config.yaml
arch: "vit"
train_examples: 122500
positions: "rope"
optimizer: "soap"
Rows from block 6 of a small multi-label image tagger, named by matrix and row number. Rows with one number belong to one neuron. Each number is 200 + 30 x the weight over its row's rms, rounded and kept within 0 to 999. All counts start at 0.
After each neuron's rows are labels from the 100 images, of 14976, where the neuron reaches its highest value: "top examples" is what is common among them; "place" is the part of the image that holds the peak. Only what is clearly more common there than usual is listed. The data: made-up road signs on poles.
# fc1: MLP up (model.blocks.6.mlp.fc1.weight, 1024x256), inputs 0-127
# fc2: MLP down (model.blocks.6.mlp.fc2.weight, 256x1024, transposed), outputs 0-127

fc1.384,239,169,187,187,199,191,220,193,143,212,213,214,206,196,211,172,156,208,193,228,167,268,219,229,217,206,220,214,245,179,239,225,233,209,172,233,231,199,230,147,187,211,217,214,219,173,225,208,250,225,153,238,191,177,165,189,245,265,198,206,195,163,135,164,159,247,221,145,199,198,211,171,192,205,186,174,192,264,176,178,209,213,186,213,212,213,237,251,211,103,163,203,249,184,202,213,139,178,202,244,162,192,199,187,252,165,203,202,224,142,185,215,268,249,209,207,189,175,197,171,181,213,220,224,189,267,143,210
fc2.384,213,180,228,136,182,179,219,165,183,198,196,215,205,175,190,193,205,188,197,178,191,226,185,215,214,219,225,190,194,245,193,202,255,167,226,148,227,211,146,192,232,193,195,205,183,222,202,165,176,202,262,174,228,197,197,172,187,172,225,123,177,175,247,212,226,259,233,162,168,203,218,189,153,210,241,163,231,201,181,215,172,189,199,224,157,198,183,233,197,163,211,220,213,180,193,179,204,204,216,212,285,200,195,210,172,233,268,218,165,163,174,194,136,228,202,258,226,183,222,174,218,170,228,172,197,154,179,150
top examples: black face; green rim; grey face
place: middle left

fc1.63,195,216,216,173,176,196,228,231,220,244,206,174,229,176,248,141,279,203,176,244,194,186,206,233,218,263,211,230,224,178,165,212,199,138,208,143,177,175,204,235,175,162,181,129,183,242,195,226,212,213,203,240,206,209,169,196,242,187,193,137,224,179,187,218,136,163,207,175,164,176,191,160,199,183,197,235,238,258,173,201,190,228,174,216,155,247,174,197,226,194,183,213,173,164,172,218,229,224,247,257,248,221,216,147,171,233,216,183,135,200,245,192,206,179,250,175,158,183,222,199,189,200,236,209,199,232,175,198
fc2.63,207,212,272,226,182,184,229,213,227,201,174,249,174,252,196,219,168,193,190,173,186,217,187,176,182,226,214,182,197,249,288,168,242,191,205,192,172,172,157,201,185,190,175,176,190,190,208,166,222,216,181,221,209,217,188,165,128,170,183,161,207,160,235,165,177,151,204,243,212,247,197,192,175,245,239,192,163,190,202,251,223,234,246,209,200,191,231,253,243,163,202,190,154,220,196,189,156,211,233,193,202,208,217,111,211,148,175,189,196,164,175,225,149,224,201,221,244,211,197,214,234,139,166,235,177,256,166,208
top examples: triangle sign; grey face; cross
place: top left

fc1.36,237,179,253,204,158,190,174,260,204,174,182,157,193,224,213,214,217,196,195,180,174,227,153,214,181,231,231,168,218,216,186,231,234,224,182,174,200,247,227,206,210,203,127,149,144,282,219,194,248,203,182,213,218,181,151,189,280,212,234,223,158,232,205,200,209,202,197,214,152,181,206,268,207,220,187,228,160,225,238,204,211,167,220,243,224,175,202,185,226,209,223,172,223,199,151,181,224,206,196,166,229,233,172,212,149,233,204,212,164,173,163,229,189,198,203,217,224,194,181,205,183,253,223,167,204,210,230,161
fc2.36,207,230,223,195,152,195,185,214,174,236,190,181,206,238,164,173,157,179,163,193,159,290,155,158,200,154,190,212,196,194,190,191,193,172,182,226,131,196,154,238,227,174,141,195,230,195,150,220,227,256,231,173,241,182,197,204,144,210,246,188,153,208,220,197,202,206,197,191,200,215,174,222,189,212,205,149,148,96,183,177,167,190,203,217,144,181,172,216,263,200,199,221,155,177,151,189,189,238,201,169,202,143,257,151,133,184,151,174,236,222,182,224,176,155,214,201,241,202,213,197,223,233,201,229,193,149,186,156
top examples: square sign; heart; brown rim
place: top centre

fc1.298,239,154,226,144,184,164,218,192,146,147,213,194,219,169,232,233,216,176,132,173,219,226,194,195,214,171,213,205,145,205,219,246,173,192,164,183,239,198,184,212,174,180,275,171,195,231,167,187,248,199,207,192,233,199,223,218,221,269,207,150,262,173,253,187,203,174,215,203,177,205,213,171,154,248,238,199,189,149,150,173,196,182,228,188,174,177,181,233,210,187,200,192,216,197,218,208,174,160,245,179,167,185,221,204,230,177,172,230,238,226,199,241,207,156,256,193,197,243,177,136,209,217,225,158,177,180,163,204
fc2.298,180,165,188,243,168,220,127,223,249,191,204,146,204,233,169,137,217,192,204,174,199,149,210,187,207,143,166,167,207,220,177,178,204,246,167,219,211,200,198,236,201,186,204,194,180,211,247,239,179,206,165,234,192,246,143,236,203,175,201,268,193,262,186,159,184,209,155,238,293,230,236,204,235,173,133,183,226,183,189,179,194,176,192,168,148,239,182,210,196,225,244,234,227,186,193,205,173,194,206,214,196,218,218,180,170,202,220,125,176,182,188,159,203,191,236,225,221,177,165,231,195,216,180,191,225,222,205,245
top examples: teal rim; yellow face; red face
place: top centre

fc1.302,161,222,219,187,150,251,242,209,193,148,230,204,190,218,214,185,183,184,207,229,206,200,161,207,181,217,158,173,234,203,202,148,250,167,218,235,176,169,215,180,201,215,219,167,198,270,156,206,194,215,202,228,213,201,171,225,184,164,174,274,211,189,176,172,215,235,197,193,194,221,201,181,197,189,198,193,202,214,179,214,228,156,240,204,229,211,210,231,194,184,198,189,145,182,232,241,210,199,208,157,240,201,175,236,135,200,200,262,207,125,202,227,180,156,172,276,177,217,223,180,132,216,169,236,170,202,213,206
fc2.302,209,156,211,183,166,171,161,207,177,217,198,248,217,223,204,239,193,193,205,182,198,165,159,241,266,156,204,210,217,221,168,200,210,248,164,184,208,199,172,226,221,251,172,185,158,195,216,224,184,218,203,209,226,203,249,186,226,248,205,219,172,187,211,154,196,181,218,173,211,162,247,188,201,180,230,176,210,205,257,199,193,261,113,151,218,206,267,174,203,179,223,211,215,149,174,198,269,210,160,203,190,203,256,232,227,177,175,243,187,246,194,218,239,218,236,198,254,229,251,143,236,234,128,194,209,206,188,150
top examples: triangle sign; grey rim
place: bottom centre; bottom right

fc1.509,223,181,213,204,207,233,180,229,208,180,239,197,220,215,209,239,181,187,201,188,252,144,253,252,204,172,215,206,241,223,222,221,186,189,179,234,218,198,181,213,206,215,211,236,210,198,194,211,218,212,211,153,227,158,202,204,157,190,159,181,227,228,179,247,202,127,176,222,178,253,202,178,254,235,185,241,256,239,196,214,177,242,182,213,194,212,218,189,156,231,249,186,238,196,203,206,145,181,189,232,196,199,168,200,143,225,200,197,182,220,163,190,214,206,187,253,203,232,195,190,231,187,188,233,234,223,215,251
fc2.509,182,169,181,207,229,225,182,239,213,258,222,243,131,224,205,198,187,214,240,194,249,173,193,170,98,226,169,193,153,228,187,238,202,179,178,237,165,198,203,192,184,177,238,219,257,206,172,159,123,227,170,222,130,241,123,173,175,203,232,204,140,172,218,217,203,146,193,197,218,177,186,179,180,172,207,155,185,197,222,169,183,162,192,197,217,184,205,175,202,209,181,185,152,238,216,187,213,189,187,219,217,124,234,204,195,155,196,195,187,220,212,187,163,208,234,190,193,203,151,197,151,235,196,177,192,194,193,223
top examples: square sign; struck through; green face; face: teal
place: centre

fc1.341,239,144,208,184,190,267,188,209,210,221,153,192,228,213,185,267,212,175,182,179,194,213,178,181,196,167,200,215,199,127,206,237,228,256,217,232,205,218,171,169,165,199,187,217,209,211,147,181,184,209,163,203,202,211,196,189,201,232,197,214,150,197,214,209,191,179,241,261,192,176,257,190,235,230,165,200,206,217,184,243,157,133,208,185,234,155,182,193,200,193,208,219,161,193,186,162,208,147,198,163,190,188,224,206,175,169,186,199,159,218,203,153,156,248,182,259,155,203,184,208,220,193,192,229,234,167,228,215
fc2.341,181,206,192,154,193,174,114,241,213,217,221,189,175,212,224,196,173,179,175,190,219,207,185,204,117,201,159,203,181,261,162,150,213,200,196,208,188,178,216,237,248,167,232,212,171,194,196,264,227,213,176,168,195,183,211,211,225,268,265,208,217,187,187,206,206,174,193,194,199,202,206,243,159,131,231,168,230,195,278,217,187,215,237,154,217,207,178,241,202,200,161,225,182,210,180,197,205,173,177,221,230,223,162,195,235,204,228,175,156,100,172,193,165,224,225,213,205,256,208,140,156,251,222,198,179,210,222,179
top examples: pentagon sign; heart; yellow face
place: top right

fc1.501,213,186,220,237,179,183,242,175,199,245,209,181,197,181,196,167,182,195,224,215,136,196,173,212,247,233,177,190,211,208,229,210,235,199,174,290,248,227,237,182,188,234,247,203,241,163,207,201,234,175,166,172,228,231,242,217,215,255,214,183,173,192,160,164,233,201,145,259,205,149,167,194,198,239,185,224,208,164,244,158,237,144,222,228,189,162,176,200,226,198,164,201,154,227,240,166,196,175,188,216,139,239,202,218,179,212,217,227,236,197,195,221,193,198,201,181,145,206,144,136,220,198,184,208,250,217,239,228
fc2.501,207,202,175,191,177,175,186,202,214,149,209,159,259,284,219,191,215,215,261,193,183,167,230,206,148,176,150,190,201,208,126,169,176,191,169,194,208,203,169,235,222,174,203,174,182,185,186,173,172,237,181,224,203,190,216,170,138,234,181,234,139,208,204,246,210,225,159,145,175,220,193,224,192,89,210,180,226,214,213,204,171,182,198,184,158,258,233,187,196,213,228,181,182,187,191,244,169,245,243,192,290,233,190,202,206,191,237,227,216,238,170,178,285,140,230,194,260,233,213,220,191,187,216,169,207,209,174,206
top examples: struck through; pentagon sign; yellow rim
place: top centre

fc1.469,145,197,234,194,263,270,260,188,152,162,238,142,238,235,184,219,209,204,190,204,215,196,201,240,176,227,241,179,178,196,187,249,196,209,241,223,207,190,217,169,224,195,189,193,177,179,189,232,195,249,162,165,212,216,143,145,208,205,223,244,145,206,183,193,243,189,188,191,202,194,180,140,199,236,230,179,164,201,203,199,196,171,156,245,163,187,191,227,216,201,168,214,235,177,197,234,223,169,213,181,203,187,209,96,235,159,193,158,188,137,208,235,140,234,235,150,158,204,216,244,205,180,252,222,198,197,234,180
fc2.469,139,220,162,169,200,193,200,223,149,255,149,194,193,200,213,167,211,243,227,195,231,184,221,255,229,197,185,215,207,179,219,202,175,244,198,195,201,196,217,208,238,124,211,160,259,172,226,177,171,226,238,193,162,217,211,201,215,233,200,176,172,266,221,217,192,139,196,176,214,194,223,205,173,212,231,151,236,204,233,204,227,231,148,145,188,227,161,241,203,241,139,212,248,191,151,183,208,172,132,142,192,195,240,203,173,218,202,199,241,231,171,197,206,215,159,222,208,181,158,204,254,178,177,254,165,212,229,196
top examples: pentagon sign; arrow right; bar
place: bottom centre

fc1.588,192,197,238,207,162,182,200,167,169,186,259,195,196,170,225,193,145,243,218,201,177,214,231,194,191,211,149,140,150,223,158,200,168,214,201,183,166,188,209,194,189,180,212,212,180,195,239,211,186,147,212,199,186,160,212,235,219,171,161,202,217,230,225,153,182,239,152,220,170,303,203,234,112,236,219,173,199,231,193,229,221,232,236,191,214,208,213,191,211,220,189,222,187,193,236,225,212,233,186,219,214,156,252,215,204,149,248,233,227,167,186,213,200,171,196,223,190,221,183,233,147,234,241,206,186,186,148,165
fc2.588,157,159,197,181,145,202,234,210,162,268,170,159,164,186,268,206,164,175,143,148,220,219,170,166,208,152,232,236,218,138,195,181,177,200,230,215,154,142,208,192,216,221,183,224,242,190,204,230,232,162,198,241,205,170,225,210,187,185,234,213,158,176,170,183,174,215,244,196,226,167,226,219,263,177,156,220,214,167,204,172,216,249,162,180,183,191,218,199,176,212,168,188,253,234,208,190,210,163,213,180,185,175,201,222,219,181,189,201,246,198,254,247,207,192,189,228,212,208,167,155,214,194,133,242,183,248,207,197
top examples: pentagon sign; pink face; orange rim
place: centre

fc1.141,206,216,249,245,250,174,208,221,192,236,142,182,224,183,239,187,193,196,207,169,206,187,200,140,271,210,164,189,187,180,229,201,236,172,192,199,226,160,244,208,188,221,256,206,207,194,195,205,196,151,232,256,173,156,228,193,187,213,233,222,191,165,231,152,184,237,211,205,150,268,178,191,165,153,218,213,202,209,187,221,183,202,197,220,248,191,244,137,147,214,226,184,218,180,214,213,171,197,184,256,211,215,220,131,115,134,210,219,220,192,179,217,188,176,220,227,200,143,221,163,195,159,171,209,197,126,225,176
fc2.141,259,177,190,213,245,207,179,181,186,157,221,199,240,201,166,212,177,187,220,248,168,218,174,261,221,153,164,235,227,231,219,194,222,220,208,154,245,197,174,207,229,246,229,185,188,191,238,204,222,192,205,183,191,204,216,174,197,252,170,165,148,146,223,222,210,201,212,149,135,179,191,224,180,219,148,255,243,221,204,213,182,211,235,215,171,226,212,227,168,175,220,234,227,193,235,190,183,219,204,202,203,235,183,202,242,189,149,241,249,195,191,210,266,150,215,218,216,206,186,193,234,242,206,223,173,189,205,200
top examples: triangle sign; cross
place: bottom centre; bottom right

fc1.391,175,250,215,204,199,145,149,195,181,229,199,235,197,178,216,198,217,210,198,221,242,199,146,227,166,270,189,202,205,216,202,204,231,211,204,186,182,233,225,212,158,177,236,241,206,189,170,198,188,159,130,233,227,202,234,168,196,177,200,219,193,197,211,196,154,214,185,199,209,255,209,255,208,214,225,187,160,230,156,147,227,189,190,195,122,175,174,222,190,226,188,190,226,237,220,177,212,214,200,232,155,178,197,174,155,198,238,184,169,221,243,183,164,157,144,201,162,174,200,199,240,228,136,203,231,243,194,273
fc2.391,205,196,223,222,217,206,161,199,191,215,154,216,225,201,191,232,219,194,218,182,216,179,202,243,126,255,233,186,222,156,186,227,245,213,245,231,185,235,190,207,193,198,218,233,228,204,174,147,229,189,204,174,230,222,209,241,196,151,219,232,198,220,165,216,231,237,243,190,168,247,143,253,208,300,193,183,225,174,194,181,246,147,213,156,203,187,196,196,205,182,229,245,203,188,224,163,217,213,223,195,217,239,200,168,233,186,179,183,201,201,199,199,224,196,194,164,196,204,201,172,231,222,185,169,132,169,188,268
top examples: square sign; B; cross
place: top centre

fc1.369,248,243,201,162,234,185,200,204,164,193,209,212,186,184,219,202,228,178,220,214,204,153,195,234,233,235,173,230,197,173,193,184,205,188,164,174,212,203,181,189,185,133,163,180,207,192,196,214,169,141,204,182,184,217,250,204,212,188,211,259,240,193,184,179,238,191,202,181,213,144,210,211,193,223,199,188,232,147,225,152,224,203,191,239,156,195,221,223,162,242,163,247,139,135,198,233,197,193,179,208,184,172,155,219,192,191,181,175,229,255,204,256,198,193,209,175,209,186,200,200,216,200,277,190,157,236,217,184
fc2.369,199,175,234,234,172,231,166,204,163,145,183,200,230,197,192,193,158,223,163,241,220,181,214,175,203,221,226,208,178,221,176,187,206,237,253,247,200,279,203,212,200,217,227,257,189,160,236,161,168,193,148,224,206,178,257,190,236,240,180,191,250,192,189,195,212,146,224,177,250,247,208,219,228,229,209,187,223,253,198,236,187,220,174,226,191,205,167,226,191,182,223,158,211,234,200,231,197,202,205,227,208,164,161,196,171,193,200,216,152,189,171,211,102,197,189,178,202,180,173,184,220,182,177,206,181,190,247,271
top examples: pentagon sign; bar; arrow right
place: centre

fc1.140,219,237,163,204,178,253,189,166,171,227,172,199,160,171,252,168,237,254,226,261,184,194,206,209,203,229,212,194,166,181,162,201,172,220,173,241,219,253,175,183,221,145,200,196,182,211,184,159,196,215,151,167,195,223,204,181,150,190,193,204,256,173,172,184,159,202,201,181,173,189,133,152,222,138,221,187,155,184,199,188,223,210,175,183,233,229,204,206,192,181,224,222,189,210,154,241,185,164,218,171,174,220,226,225,230,241,270,185,172,186,194,245,206,213,250,214,235,164,228,219,192,220,169,195,161,192,205,177
fc2.140,193,171,240,240,194,167,228,200,202,198,153,218,242,217,182,192,188,172,238,116,207,202,191,207,166,138,204,135,232,213,191,205,179,179,256,181,149,254,162,228,145,232,183,167,205,195,288,243,232,138,241,227,194,186,202,167,176,220,179,237,196,155,200,139,169,220,226,237,177,230,234,196,207,270,216,168,171,157,201,219,197,240,241,179,211,181,168,221,209,157,207,233,223,179,202,209,214,232,223,290,190,187,209,198,205,203,173,172,225,222,215,157,179,194,221,196,217,153,186,246,220,191,232,215,182,216,174,208
top examples: struck through; grey rim; black face; rim: pink
place: top centre

fc1.389,223,205,216,201,209,259,168,224,217,208,160,167,228,200,163,197,217,210,185,167,225,176,184,153,228,160,185,151,212,234,194,241,193,206,215,227,117,180,185,164,182,256,190,203,200,216,183,181,203,176,214,221,166,124,155,167,240,194,175,130,189,269,202,204,211,182,214,187,237,200,211,127,150,210,203,223,208,131,217,185,175,187,221,179,183,197,205,176,214,182,205,235,182,160,219,189,227,189,234,229,213,198,187,207,159,172,180,195,214,177,189,235,218,226,216,189,162,191,196,183,204,229,238,163,205,199,148,189
fc2.389,215,203,222,218,157,204,172,194,211,190,253,154,163,213,231,245,193,153,200,194,202,263,206,177,211,241,217,193,202,188,223,174,188,196,160,240,213,191,201,215,178,180,185,205,209,185,232,199,179,230,201,237,191,199,193,261,151,190,202,147,218,150,200,180,172,221,198,212,207,221,214,200,189,181,228,176,179,194,194,243,226,210,155,174,162,221,251,187,186,224,230,211,231,240,168,167,192,203,235,182,278,197,218,208,241,188,223,185,222,179,211,132,148,219,227,207,169,173,247,253,238,187,186,224,238,164,258,218
top examples: triangle sign; grey rim; arrow left
place: top centre

fc1.558,240,246,199,184,191,152,182,206,142,188,201,213,236,184,232,183,237,178,241,200,232,170,230,196,219,170,212,242,263,160,221,261,213,256,242,197,240,197,189,267,164,224,240,172,168,184,185,134,245,204,188,185,194,193,199,159,235,196,254,234,237,237,207,184,118,189,208,179,197,180,270,209,210,171,186,180,189,209,229,218,211,197,238,205,233,215,150,202,195,168,182,168,230,244,218,167,166,218,194,186,143,203,240,155,200,205,189,207,219,215,183,206,211,217,216,253,239,225,229,223,220,202,200,163,206,230,220,175
fc2.558,185,235,241,255,205,197,252,226,199,188,162,174,225,158,258,229,214,201,180,160,172,230,226,185,189,170,219,211,202,214,189,183,241,149,150,211,175,154,191,216,187,177,170,214,170,170,236,230,160,179,216,212,237,190,243,218,190,207,200,210,197,194,181,207,211,189,197,208,162,266,245,198,205,238,192,261,234,256,183,159,185,178,184,182,209,154,216,141,198,206,206,241,199,233,208,266,151,186,223,250,249,184,190,195,180,158,204,251,194,240,157,185,233,230,183,200,249,187,189,170,154,214,184,209,206,215,235,201
top examples: arrow right; black rim; bar
place: centre

fc1.511,177,248,185,188,234,153,145,184,225,251,198,186,158,167,198,186,182,193,229,215,220,176,221,155,204,230,204,205,190,197,187,189,218,191,225,229,189,181,206,196,208,190,219,170,194,236,195,207,158,235,200,243,211,189,194,171,178,201,189,181,215,198,129,133,222,204,173,217,244,202,253,195,219,234,228,186,204,233,240,209,272,132,274,198,255,219,281,199,192,200,206,101,173,188,177,224,192,193,222,209,204,209,210,166,175,164,218,142,184,262,214,209,202,210,213,218,204,182,198,202,191,171,181,218,213,206,217,198
fc2.511,220,217,209,244,192,215,187,218,171,158,168,228,182,213,232,133,238,155,188,176,203,183,188,171,133,187,179,221,175,257,210,163,189,158,228,149,150,227,244,209,162,180,203,188,226,185,167,141,249,212,246,172,209,174,215,171,242,197,184,204,166,197,226,180,292,232,244,168,176,220,161,185,203,166,249,240,182,196,214,162,169,222,182,245,210,232,177,160,234,184,158,262,154,222,215,164,173,255,210,155,193,201,174,190,205,190,201,204,242,173,181,178,214,184,221,208,198,237,194,156,182,229,227,199,197,186,245,187
top examples: triangle sign; green face; red rim
place: top right

fc1.9,153,188,247,205,229,197,216,196,211,239,227,202,230,243,221,120,248,190,201,272,244,169,204,206,206,185,163,265,168,223,193,200,206,202,171,154,233,225,206,202,218,211,228,192,222,241,140,195,230,168,142,172,190,221,113,206,171,181,204,194,217,171,203,204,168,204,181,200,187,230,243,126,163,180,169,249,202,188,193,209,144,157,238,198,135,186,175,197,149,149,246,236,180,183,158,150,230,205,220,204,200,159,187,193,199,217,175,223,158,196,185,197,187,208,244,204,233,175,213,242,204,242,191,230,188,139,191,215
fc2.9,206,187,184,148,149,191,206,205,227,188,228,190,164,187,187,139,187,200,201,227,206,217,154,151,207,162,246,252,162,170,205,207,224,210,170,228,211,178,151,204,200,173,156,242,180,210,206,191,158,201,213,238,184,244,211,186,154,199,215,199,195,234,173,243,203,257,157,168,185,194,252,251,188,207,177,134,127,161,179,201,212,182,161,185,212,191,184,236,208,264,160,204,226,224,173,233,199,150,224,200,153,198,213,225,227,175,195,145,174,161,214,242,202,219,139,153,188,174,185,173,165,171,197,183,216,225,174,129
top examples: triangle sign; red face; black rim
place: centre

fc1.18,205,160,196,246,160,229,187,252,239,163,206,174,223,182,199,204,205,156,217,219,166,200,207,206,188,173,198,194,194,215,193,158,211,172,214,127,178,235,203,250,194,200,218,188,126,215,253,157,152,179,158,190,206,202,234,182,212,174,214,142,285,200,265,187,237,176,199,200,260,170,146,170,188,175,208,222,237,242,179,160,216,195,201,247,182,212,219,207,234,227,199,214,215,239,206,190,197,232,219,183,203,197,270,156,184,238,185,178,174,268,224,269,175,205,204,205,191,200,230,162,186,204,222,149,186,208,203,130
fc2.18,161,159,209,214,217,177,246,175,176,195,157,164,189,218,173,200,204,184,147,183,209,187,218,216,228,179,205,202,239,235,170,176,212,230,210,217,196,170,195,196,192,186,131,162,188,243,202,205,181,185,164,198,146,203,241,155,207,159,222,203,159,234,271,147,211,177,158,221,184,215,218,185,154,219,204,147,198,153,193,249,246,208,247,213,202,163,231,213,192,169,190,215,195,169,223,200,205,160,186,236,179,211,180,217,175,196,178,232,196,183,139,187,211,245,193,197,156,197,182,241,210,198,242,145,172,197,261,193
top examples: black face; hexagon sign; yellow rim
place: centre

fc1.211,255,223,193,222,165,193,164,195,193,161,165,169,155,242,233,167,229,175,233,209,187,204,214,146,224,189,181,201,150,157,256,208,199,219,262,228,189,192,241,200,162,206,197,165,162,170,250,176,192,174,194,168,206,166,215,196,116,189,210,215,192,229,174,227,242,245,187,233,164,237,226,205,239,221,198,174,204,239,199,171,182,248,214,246,170,213,213,184,139,191,212,201,178,176,211,174,131,181,182,184,217,215,213,206,228,157,194,243,217,238,200,203,213,196,175,208,170,187,210,202,175,156,170,210,206,204,183,226
fc2.211,179,144,213,249,176,144,233,174,213,167,256,212,156,215,249,186,185,191,204,179,237,200,197,194,175,188,187,199,160,254,178,219,208,232,170,182,171,218,205,147,174,191,228,191,218,163,204,217,165,173,192,201,167,176,152,188,175,238,171,154,164,185,224,208,176,158,184,189,157,204,173,177,211,178,174,250,207,232,232,197,217,158,147,191,189,204,257,210,238,222,204,202,168,207,176,175,205,257,167,186,199,172,219,222,182,255,168,162,211,206,227,187,198,255,201,154,189,180,239,204,180,192,222,219,175,284,173,222
top examples: black face; struck through; outline: triangle; arrow right
place: top centre

fc1.216,203,182,194,188,231,146,144,191,153,192,219,199,203,181,219,248,184,248,170,198,198,217,173,152,197,229,151,304,206,149,183,208,174,210,186,191,204,165,196,211,163,208,177,188,209,182,133,188,154,249,136,177,218,177,230,199,133,150,200,170,211,206,212,176,214,221,230,187,173,235,220,227,227,152,185,187,192,207,200,196,231,167,224,201,180,251,187,152,187,224,214,222,225,228,185,171,193,227,216,211,169,213,243,195,186,168,212,268,169,192,224,193,211,172,150,202,229,199,202,183,224,241,202,203,178,196,196,255
fc2.216,193,172,212,172,216,183,164,205,234,236,232,179,241,218,155,208,175,213,291,215,201,212,199,210,212,194,210,110,185,245,208,222,227,252,147,247,215,151,166,252,203,194,205,224,207,184,244,202,198,189,219,164,203,204,201,189,226,184,191,152,219,187,190,162,186,224,215,222,204,175,209,199,222,199,199,182,266,233,182,200,190,180,248,213,137,179,175,248,199,136,123,227,226,205,231,184,203,214,208,242,232,142,257,176,159,218,197,187,292,226,168,190,213,190,142,248,188,188,195,227,211,235,226,184,226,250,251,216
top examples: square sign; white rim
place: top centre

fc1.279,180,240,222,252,208,214,219,134,176,195,198,189,210,200,217,165,196,216,149,188,207,216,202,200,235,217,296,194,170,205,225,238,209,205,174,177,204,211,197,173,171,200,223,187,181,189,201,193,225,241,200,216,225,197,203,203,231,187,162,224,242,198,183,214,232,203,164,181,159,208,182,196,132,228,198,175,239,202,202,225,243,216,219,141,229,165,236,156,214,244,185,248,232,147,203,148,251,205,273,182,198,174,207,174,219,201,231,177,143,191,143,207,208,247,201,197,204,183,188,160,191,233,251,169,223,202,215,223
fc2.279,251,193,203,131,241,186,212,229,187,265,223,184,226,188,167,159,215,219,238,249,226,194,203,215,204,258,185,183,203,194,230,189,240,121,224,176,154,215,207,230,176,217,183,188,148,165,163,225,243,142,130,220,216,182,203,211,197,201,190,199,211,228,189,221,180,266,189,172,197,140,220,221,175,207,166,202,199,202,217,193,214,237,152,175,239,243,184,217,238,202,193,168,215,222,247,199,177,209,194,215,137,180,277,178,203,226,173,196,192,186,206,182,184,192,249,237,179,184,212,249,188,199,210,245,207,226,194,189
top examples: pentagon sign; brown rim; 50
place: top centre; bottom centre

fc1.289,222,250,232,230,233,213,211,196,196,180,154,142,169,197,184,159,304,203,174,224,219,167,231,216,207,203,224,228,141,155,157,233,212,181,182,138,159,224,201,236,181,190,215,240,235,208,238,241,206,175,218,231,243,161,166,242,223,159,307,223,243,248,207,185,217,199,272,209,191,208,143,198,161,197,166,172,222,173,153,172,189,238,201,213,159,180,170,223,211,183,252,199,193,172,213,243,239,233,251,174,239,183,207,155,168,222,188,199,184,214,218,144,168,180,166,216,187,138,191,185,210,179,266,175,197,214,171,166
fc2.289,223,205,180,242,261,203,212,169,187,167,215,156,203,202,151,223,195,240,187,189,199,219,176,196,197,247,153,186,211,207,179,173,196,202,203,160,202,198,234,167,269,217,243,206,219,183,244,215,207,210,172,194,203,220,227,239,228,173,164,204,222,180,194,233,181,221,197,198,246,215,266,276,200,198,154,199,221,250,190,236,172,199,196,226,237,166,184,235,215,232,185,159,207,150,209,201,252,229,210,179,185,213,243,212,225,186,221,209,208,256,182,222,207,218,243,235,218,155,176,186,135,185,157,146,181,210,168,212
top examples: square sign; red face; drop
place: centre

fc1.275,164,180,233,183,209,199,228,146,180,172,166,259,174,189,242,236,206,209,231,192,218,188,190,236,242,251,174,240,175,149,228,221,222,180,228,192,187,203,180,215,231,217,176,202,154,223,181,143,185,178,170,152,203,171,170,210,170,270,212,179,198,175,182,207,241,166,219,188,217,179,168,185,155,207,217,177,216,196,217,181,210,202,179,197,195,237,211,181,221,276,192,184,195,215,205,194,214,192,198,193,159,154,224,227,164,192,232,273,200,243,219,167,209,164,185,147,172,212,208,242,172,194,255,201,214,229,250,203
fc2.275,244,236,132,192,187,201,207,211,228,184,171,193,193,204,148,154,180,221,187,208,230,182,208,233,190,221,164,244,220,194,199,198,257,194,181,166,189,156,241,228,181,185,159,258,175,220,233,159,193,240,226,225,255,234,233,174,166,198,122,209,217,156,217,210,216,194,175,237,190,219,210,131,166,190,238,226,277,215,233,218,175,135,195,184,214,212,214,234,178,181,238,199,261,234,224,192,231,192,190,176,228,190,168,162,181,252,176,215,216,201,190,222,180,224,164,211,179,189,222,163,215,202,179,194,203,212,229,187
top examples: pentagon sign; arrow right; bar
place: top centre